From a checkpoint of a small contrastive audio-text model: 12.8M parameters, encoder arch conformer.
Rows from block 4 of the audio encoder of a small contrastive audio-text model, named by matrix and row number. Rows with one number belong to one neuron. Each number is 128 + 32 x the weight over its row's rms, rounded and kept within 0 to 255. All counts start at 0. Numbers have three digits each.
Before each neuron's rows are labels from the 100 clips, of 14848, where the neuron reaches its highest value: "responds to" is what is common among them. Only what is clearly more common there than usual is listed. The data: babble in 24 made-up languages, each with its own sounds, syllables and stress or tones, from a formant synthesiser.
# fc1: first MLP up (encoder.blocks.4.ff1.fc1.weight, 480x160), inputs 0-53
# fc2: first MLP down (encoder.blocks.4.ff1.fc2.weight, 160x480, transposed), outputs 0-53

responds to: reverberation; voice: child-like voice; /aʊ/; /ɑ̃/
fc1.412:108152181117129132119141138113139135147114120131107181172122072173179127074074090129058154160166153068192132131117109107096135138150100110192155158138135095099156
fc2.412:171139096176162096127111136141087060107147136160154152072098172100063132050105162145138094112155096166113098087141129161141161130087102164148145120157098155134173

responds to: reverberation; /k/; /e/
fc1.397:161130144117120136074071108126139143158164143105124107121088150151147192186116138185161104068106143143124114102130153126093103105081096137194073176080105129087106
fc2.397:141164094137182152209197158138095156164140085124146139154111145153126091126116074100103105145079134084135127084121115139077151115115144086189140135159151109121155

responds to: /q/; /ǃ/
fc1.23:171147160163129118136076112062126166130113071119123136134103124156154098110140126195088116139154137125122084128167099183140112153117133127098170187101136146139178
fc2.23:092127127132091139127133119151161114120106082119206120135144118157106122106121149133152143124194120121170138137101140130078149100113162088110214119117161137113101

responds to: /ɑ̃/; thin (high-pass)
fc1.42:138118157170143061092124126080145134150149155171106158121103084149117084159089183139119115116112166107065130162161095143086115116118166141119129136143079143158114
fc2.42:137126125043107187166154134149114172089119103094111139135111170122135119042150069119129155151116113151169103160114168125152110169085126081180082135129159126157131

responds to: /ə/; /ɛ̃/; muffled (low-pass); white noise
fc1.227:120079143162117075181130126065146116088143129033098159119148063099112129124143159150117120124088129136169148131127100128077157170122130114137125140121025076095153
fc2.227:105121194056099057086150136092059129146170079160143054105118151149142055143136119137135124110131095104129107091126105169232166161166107142113105086101147175179082

responds to: /ç/; /y/; prosody: tones; /ɔɪ/
fc1.149:157125124148166172148110083141136115103170104101145134114127095091131144106143094153160126144094139113101112128177123171165101117193112143100211111083071176130165
fc2.149:092116120135106103146181108132119060084144140168174145116169136106092113080134136108143146137143124119164108144093146120083139101079145083153206122139111111142094

responds to: /aʊ/; prosody: stress on first syllables; voice: deep voice
fc1.450:157144141138098137094089095146158090133121134125149129142141122125138151079123125139143083174112151106157119083119136120096100137107136129119196117107166118154166
fc2.450:106144117101149123169155134180084070124109137098112131144131141186128078142154157113119131078169106122114126109109121143081157132056082187133133141144124141107116

responds to: /ç/; /y/; voice: deep voice; /ɔɪ/
fc1.112:129142113139125200102146132120179122172184135130134111165138126103091224105114030120122129128067182118118154086112141076190119125155094106128100123127092168121118
fc2.112:095141148106114108133113135181156160159187119127096121146136057108091194127181084156098090094130165130131178100155145096155173094180156095146121090124086194084104

responds to: reverberation; voice: deep voice; /z/; pink noise
fc1.466:132143113202094113129155153097184117120198118098097118105130133090112121049103160104123130108144175114140104172123125144041123121126109124122099132168143058135136
fc2.466:130128167126172111116153120103141107103102103136143100173186180173085074132066123195130138114135175125115072121148090145113070146110115119119172097192150182159084

responds to: /ts/; /ɑ/; /s/; pink noise
fc1.311:154141137210115127102107121107129154123177094118127159105121091080126134084139094148109069130118169088125138170145122186088062119118122132164125135129096101108174
fc2.311:109122137134144178142070096141140121114117150101146092160181161153131086145078128146154162100137082160066126174154190149125091115128125127101151104127164163144110

responds to: /ŋ/
fc1.474:124145150147064167113126155113099126153077150129125148131171110088122147147156190144100130162163161107131124136120138109042131142136168165211143119157083127031147
fc2.474:186093136101198098168146138156158050065150137158117152113073121201135134076098081145119012093124110146129089159121112168121149136128145153167180125124131120166130

responds to: /k/; /k˭/; prosody: stress on last syllables; clipping
fc1.11:182156160171133086160097132104094098144126156106088152143130148140104048147103129152118116134109157099086137155164174153149100156160142150135112134104074151147215
fc2.11:120098071180106185160064147149161154126160076077193104083125070091136142143130120117094137094159109133121168110094116172091127096128190089155174104106106120065134

responds to: /k/; voice: child-like voice; prosody: stress on last syllables; /k˭/
fc1.1:147125115144150090176128097088076105119152084105175090139076104121136102138160130199134094143135147109116148129178152196148066120160165139135149161067107153120168
fc2.1:052078107135124128097154096165160111094120143131131105116168121119104145030187138082149137119160090152164144156067103106085183090119137103161212133145154120057073

responds to: white noise
fc1.117:141239096144171156088108141121140057158129148136155132110123145131117132119090057133114156150106179102115061103120114090167096105166095117124113130116162153135130
fc2.117:133193171074130042089171131177071119085152152144121101109120122135121125116153099126153099137117183068145155126168105124153184144128100134112114134134106174167117

responds to: mains hum
fc1.176:167160101124134157147155117143159107189120137119154166126087086148155154100195119142156075141119111097115134140112161135157092098123172097179135150113121151108186
fc2.176:123127140107156095078104053111109125139122133150124091124158082111147098157155129123141120160126115053065122164163145141163176129197136143112093071083148143110107

responds to: /ǃ/; voice: child-like voice
fc1.415:158108117182115125181054061081101154146137094084151107103103084132166097152147141179113131143123135147091095136162147195139082133170164180089136146094113123110180
fc2.415:049109106110134146107140090162161078093139079149120145093182128141084133129172180123144137121138121117134126172055140124106183117128144127143187089085149129114116

responds to: voice: deep voice
fc1.249:154172157175132103149110120128180072170149131099162105160111112096095113086149144159156125153123112074113166124140162129193136138184154109119118122097164169141145
fc2.249:127109085142154161096101060127098138135175138115145127110167067105090122187150080091139078177106139109136145152108125146154169094136146102180099107079126164096141

responds to: clipping; rumble
fc1.339:150147101141132126107154113146112146140020138097114166103096160123158152157132123102155151183109103133189164065128146107144154124113118121166131184117049131133134
fc2.339:168136121151116130117085128148166144112195136049070159153122070098140112136120078158106132068106130119139101182138093162061119118135141093098146135157117130098160

responds to: reverberation; voice: high voice; /æ/
fc1.299:170154138115160113132150108077124133082148109141079069175093059131133177170133178096106219112119139143097120172143121130105127104132168161098150149130164094122127
fc2.299:135123107161134115112084140184101190146144151129145146098091162109133127053136045097126123149094162134118123126127180153146167149109115152186125167106127133158108

responds to: /ç/; reverberation; /y/; /ɔɪ/
fc1.454:158114141134161153128095104144126106097164118117148140104117115109110149137126088147135099131108142095104092134217111156149103155199117145117192123084065175144143
fc2.454:064107117158098108173140149168104107123160104144182108112179100108053134107119133126106135074176136123149128143134146133072103119101163096167206119106127106096095

responds to: /aʊ/; voice: child-like voice; prosody: stress on first syllables
fc1.456:140115175114136182115107082110125086145118144127096134109113111135113121110173124167141090116121216078141178120151218145120166121137085200097116102142141116094145
fc2.456:121124055063137049172092142136122139133142163116121134180112138106132133088095170109125165129136059116113116130077083127069149150115143107150131154115139123112105

responds to: white noise; clipping
fc1.439:127121170159067086180082118108095153105095127116035113139146102152119198088111095162140133121122127163123158100134158119179121152119133094097134153118068115096136
fc2.439:176159100062172205099158101151150137132167131094123143156163138158149063100159137098127149141137145098122104218144137147065130096136102191160169126135185104125142

responds to: prosody: tones; voice: child-like voice; /w/; /ʃ/
fc1.333:125137169170083104144145124087124115133130134101082154132105164147113126115103163176143073160133140117159122163110183113088145129076136122206162130111136138030154
fc2.333:097152090131145162163107167146120097149154115122171161123139079155153127147180175145137126110113131117168104101078086151114138110137126146118142075130149138159131

responds to: /ɑ/; /u/
fc1.313:105128116179142119054125112129193110136135134136060132089078126147153214084131096118126112177146069110147162112098162122157075091132086193107105199082178129127115
fc2.313:132131082108172138154151130119120150097144145077178111143102138118141015186136120141146091109103192127096150131153122137108133143113137080136149128127102124075160

responds to: voice: child-like voice; clipping
fc1.225:160124094165120169069138098156140098090169115125139157110197112120107162057152090155183070132108151144130176085093160137136108095108143126133194129047125130129127
fc2.225:196113132140137146111151073083109089116137100161162092052138132115128080118137072192161067142123117109022109122155093168129086105152159146144150129098145107179152

responds to: /k/; prosody: stress on last syllables; /u/; /h/
fc1.93:126069088145139098177112092077095157135151097077138102100073123140160062152129179118118132104175128146115161099136132178043067167150181106130119160114133074116146
fc2.93:186137125147130130124091158185121176131128128133110153140151127118146137120139043178100095145109154104094114107159172155203127077152114130130169152103070178146178

responds to: /ç/; prosody: tones; /y/; /ɔɪ/
fc1.258:157117133148164156139099093148147099110165128100150115106120110107123138119142078147150088135105149119085095128197129164163105132201114129123170112065077172142139
fc2.258:079107126136076095165137145166113103099157118141180124139160117106100117094127158120123134106203151128176128158134148123077120116088163107141206131111113086124088

responds to: /ǃ/; voice: child-like voice
fc1.171:127107115136083130184090106097089188139138062097137096147118094127145123114188112145115096122185103123099140147193201171135088133161177102143157128089133131075146
fc2.171:130106141138176159101139083117146072119138109165088175137154104140134127117168114136155084154104099135074141172098136153128171126081112143135098103118058164146145

responds to: /ɑ/; muffled (low-pass); /ʃ/
fc1.7:109141120191165078088094156107160117110166125160097139140051032087138130151144145154183124195109115121069105083145075120107105161170140108007095141131129147147114
fc2.7:129113152050127180157201147113111128108113175081142155153197187123129059112128047068141180139126160091144155163098174116152111131112119141144142131163163137142144

responds to: voice: child-like voice; /p/; /ǃ/; /u/
fc1.130:149110106177118130150133050058046164108127090100163094137101109136127096108191134183121124165154141111115135139143134189108097122133144118168158179105152140124172
fc2.130:059119088127140147102132095164145089147170145171117131136163118120102121129135131119153112106125128117107118165080163130134169071170134108145159055087105148132087

responds to: /ǃ/; voice: child-like voice; /ɛ/
fc1.195:096068196131072094124135085100088074130137121126151094071095113180202104178105130125119115130135145176133148113167130168129101192165096191111110140112136088092124
fc2.195:141117064134128164152083093160122155101152084153151153094168106101122112134153100148103099128143124144112150091155146167120110105088183132163192166099127143074177

responds to: quiet level; voice: child-like voice
fc1.184:105124160157095133108106136082149108126144098125144161124125069085133129107139156146136067192122215121072178102148155136131110150100134148114093133154124121147145
fc2.184:107142092071168129163145134125092081115135186102120135154157210143099115103139157151181184096094073119171086119092094130090148126121123149101155121139159155151153

responds to: voice: deep voice; /o/
fc1.215:155141158157116119141149137127143067151154129107161103158079134107093145072134120146172135174126161117143175120130196133138079122151135114124113134149175137138132
fc2.215:152142123137134114084084104127093129106145127130125126117179103123117086174124104110122114140107161121148164159146094126164157142121147151118095122090174180109106

responds to: /dʒ/; /ɛ̃/; clipping
fc1.217:202142122151158204146107114152176170072154136093140162127122109150129145000145131133159093139145130094127140116136156084127127150121134092136156173113178112143206
fc2.217:076173132088121082103130148145090103134146132100124083112097085136139141114114139098147153119154148087122103164179169130160172138179153167173133028096148150103079

responds to: voice: deep voice; /ɑ/; /i/; /j/
fc1.253:202154143146130102098168166148157096131102138118155150186128134117104146061134178109104099110169114092149158137102227072129127161112142117110112149145163140144188
fc2.253:048167164094118052092143160208079116116140129147136075148122122126119113146153117109114153120171141084155161165180177055170172172178142124138137093137157157094053

responds to: /aʊ/
fc1.168:186130092104109160152161114129126130129120124092105112159186154133105161135121181119108151147098183184163174097081135141197139120162146133155128120163117126138144
fc2.168:072119160124112122134110117150109097079111158129147157140152098081190119084110107138116105139142095098094103195170190132093155159095122120186158122158164134133111

responds to: voice: deep voice; /tʃ/; prosody: no stress; /ç/
fc1.89:197148138157138118123138115088184024164133134131165106150107127117122127086162119161148125153108114061104176097128149135188106124141131128106104142125169176146162
fc2.89:147123107103156140081122074136100135138153144130120121124157072105124130172174081101140084150098139113106137169139103155168183117157131116173109084072131160118134

responds to: /ç/; /y/; /ɔɪ/; white noise
fc1.40:129117121171114203095132090139192094133210113099139118130154126100129186049128104121172128099109154120122189100146149153153152129175138143131146087093111187087136
fc2.40:130132111125087155156067129131122132170173115140144081111139110113185079176073124124095129064127143161081102110182076179123140141143134174117122098060094116093140

responds to: /x/; /oʊ/; /u/
fc1.190:122168179094084160158137143152126130149132132094141145158095092125147130145115127129162102134093111134111196094113132227178110162090127170074104103132107112129147
fc2.190:145114127163111146170113136069152140194081120139125131150094112159150088173096156141095149117151074140046096142147178144099141105127142118134058142113155158193174

responds to: /y/; /ɔɪ/; /e/
fc1.30:121110119100099173082134161107213159147095183091119127112127136169144143120167117164102161142136096153241139042099111111062091103118119118132150167123081112064151
fc2.30:180160093152148170180150119131129095117141055084114174140051144071135132177136140122096052148083135117127131106122114155130123124101154173134108083097079130103142

responds to: quiet level; muffled (low-pass)
fc1.467:113137117146105079117101136124086149139131152132102119144131115125107181136133176123116101160166121164063103022169203133122149114128163142211124173119032116114130
fc2.467:150110110071149137143164155140135125070162143064081134119073113182147099081163076153125079116097144100147149171111080143066134144145111139215132143109198111115157

responds to: /k/; prosody: stress on last syllables; /k˭/; clipping
fc1.388:158130074173067142136131135116136095157091176061142114152101107151139087117097122155159131149085146120136108132117191158113037173165146114138092122114146159123181
fc2.388:147081054149200207144050098128104144111165102094128134098149121051122120165182096127110128177118142118097161129125176180141102051136166128158123134140118120085099

responds to: /æ/; voice: child-like voice; /g/
fc1.451:201139151133129091134120145133110121068117158101083152178159151125084098152155122184100060159118129056104149142137163146161131177121139120125133163070073173141180
fc2.451:163132122128159143115084135111116130122115122142199138083166083050151128130167042108141096175153123119142148137131104224137133098156160114185142103100120101105151

responds to: /ç/; voice: child-like voice; /ɛ̃/; /y/
fc1.127:105126121105185191153074090152167140118151121121111149092090051112181181166165126112137129142108123154079112138189145126159154102188107155110144107053101148111116
fc2.127:113110162073104186073093088144115152143079120144165135176105161207130125136101111126135158115134076157080128111148175134172158166168147161068145115105151166127139

responds to: /ts/; prosody: no stress; /e/; /ð/
fc1.359:145155133212118114097133137099133100094165091142127135129115120101100135120126078160144091139134191100154142120156100162110067124106076137143149178124124110152144
fc2.359:113134125107145168159149167143132138147100099108178077146163160146133097150071132093173176119128097155100129182149205137130075100150120125093162096142166156142100

responds to: quiet level; /ɑ̃/; /ts/
fc1.202:131128199175116069079113139116100117141155149128097099117091137175094130225160139168122094127143191139107123169134159128096126150149164145163120171138081115126128
fc2.202:126115123096178123188163175146081142114135132129070185143093122149144097059122101132137139130057048122147107100100101155123161121099108125169124089108140157129113

responds to: /k/; prosody: stress on last syllables; /k˭/; /oʊ/
fc1.319:161088096173117110204113114071108124147172115079158085128071122147133103148110125153087113086097134087068108136175146161098074094169151113163116131121093098134158
fc2.319:102144153169071129123102188227122180139147092095182127112119134169130113154135065158095138140144142114139148070128165102187120112132145136099182124115136179125116

responds to: voice: child-like voice; /ǃ/; /q/
fc1.385:166107101147106126172088066087075157130122084099159081133107099132129076119210122167100109142165126105110125178184169173112074120165175140145154175065138125112171
fc2.385:118117123119125173086130117164175078131128133187102155109172142157119142091121135089156125111109099158136118137060127115150198096121104144104158099118102141145101

responds to: clipping; thin (high-pass); /ʃ/
fc1.355:147153123173179122077148132164142132135152133114112155113040113146161112100176139150113120132143115123142136117124087138046105155129115183120114172121159139169139
fc2.355:154148108088104153213167136129133150072088148090154138148165195083098100141128122091132133164124129165099135090145159112151123094098090139126183123116113109111150

responds to: /ɔ̃/
fc1.64:182164106160146133136147138138154033163144136129150099132106145137159119085170141147097126164132136090132125081115148134154086107157143140162104163122158164108159
fc2.64:109100131073135102106143062115075105123159131123158085115157083103123114207180117098182098134095125077100152182151123156178165123166116109145084107094108154118120

responds to: reverberation; /k/; prosody: stress on last syllables; /k˭/
fc1.262:161109158155147144113107094143128069070169138103142122131124124137111137120121078166145103148094134121091106109169115160134096156159103119160163108081082148147151
fc2.262:074111117126053151156100122158090129122167108115212100148164095132102111094116140105142134083191123150137173164135150161099131112079198117106202081100156127111105

responds to: muffled (low-pass)
fc1.69:123159083107118120065096149085112135175132152088101127142146102140137140179101116129141139057118137131116049048153112136102121130077141124138182171128128165139159
fc2.69:143140185129135169190171109147101131101127076144103129119118101199124126061150060135113094119170130103135138125145156129101116116117078157174166127088187107096095

responds to: /ǃ/; muffled (low-pass)
fc1.223:075109161096045105128151144123114118121153105144127151134090118149141150162096104114148114114117175167157182089149135201118112204101096187115106123137126115154118
fc2.223:218139125177175156170076111096093119091083124117155200114102135143133096078158152150111124152113084112089092122129124146069127132077156135125123183135165122157217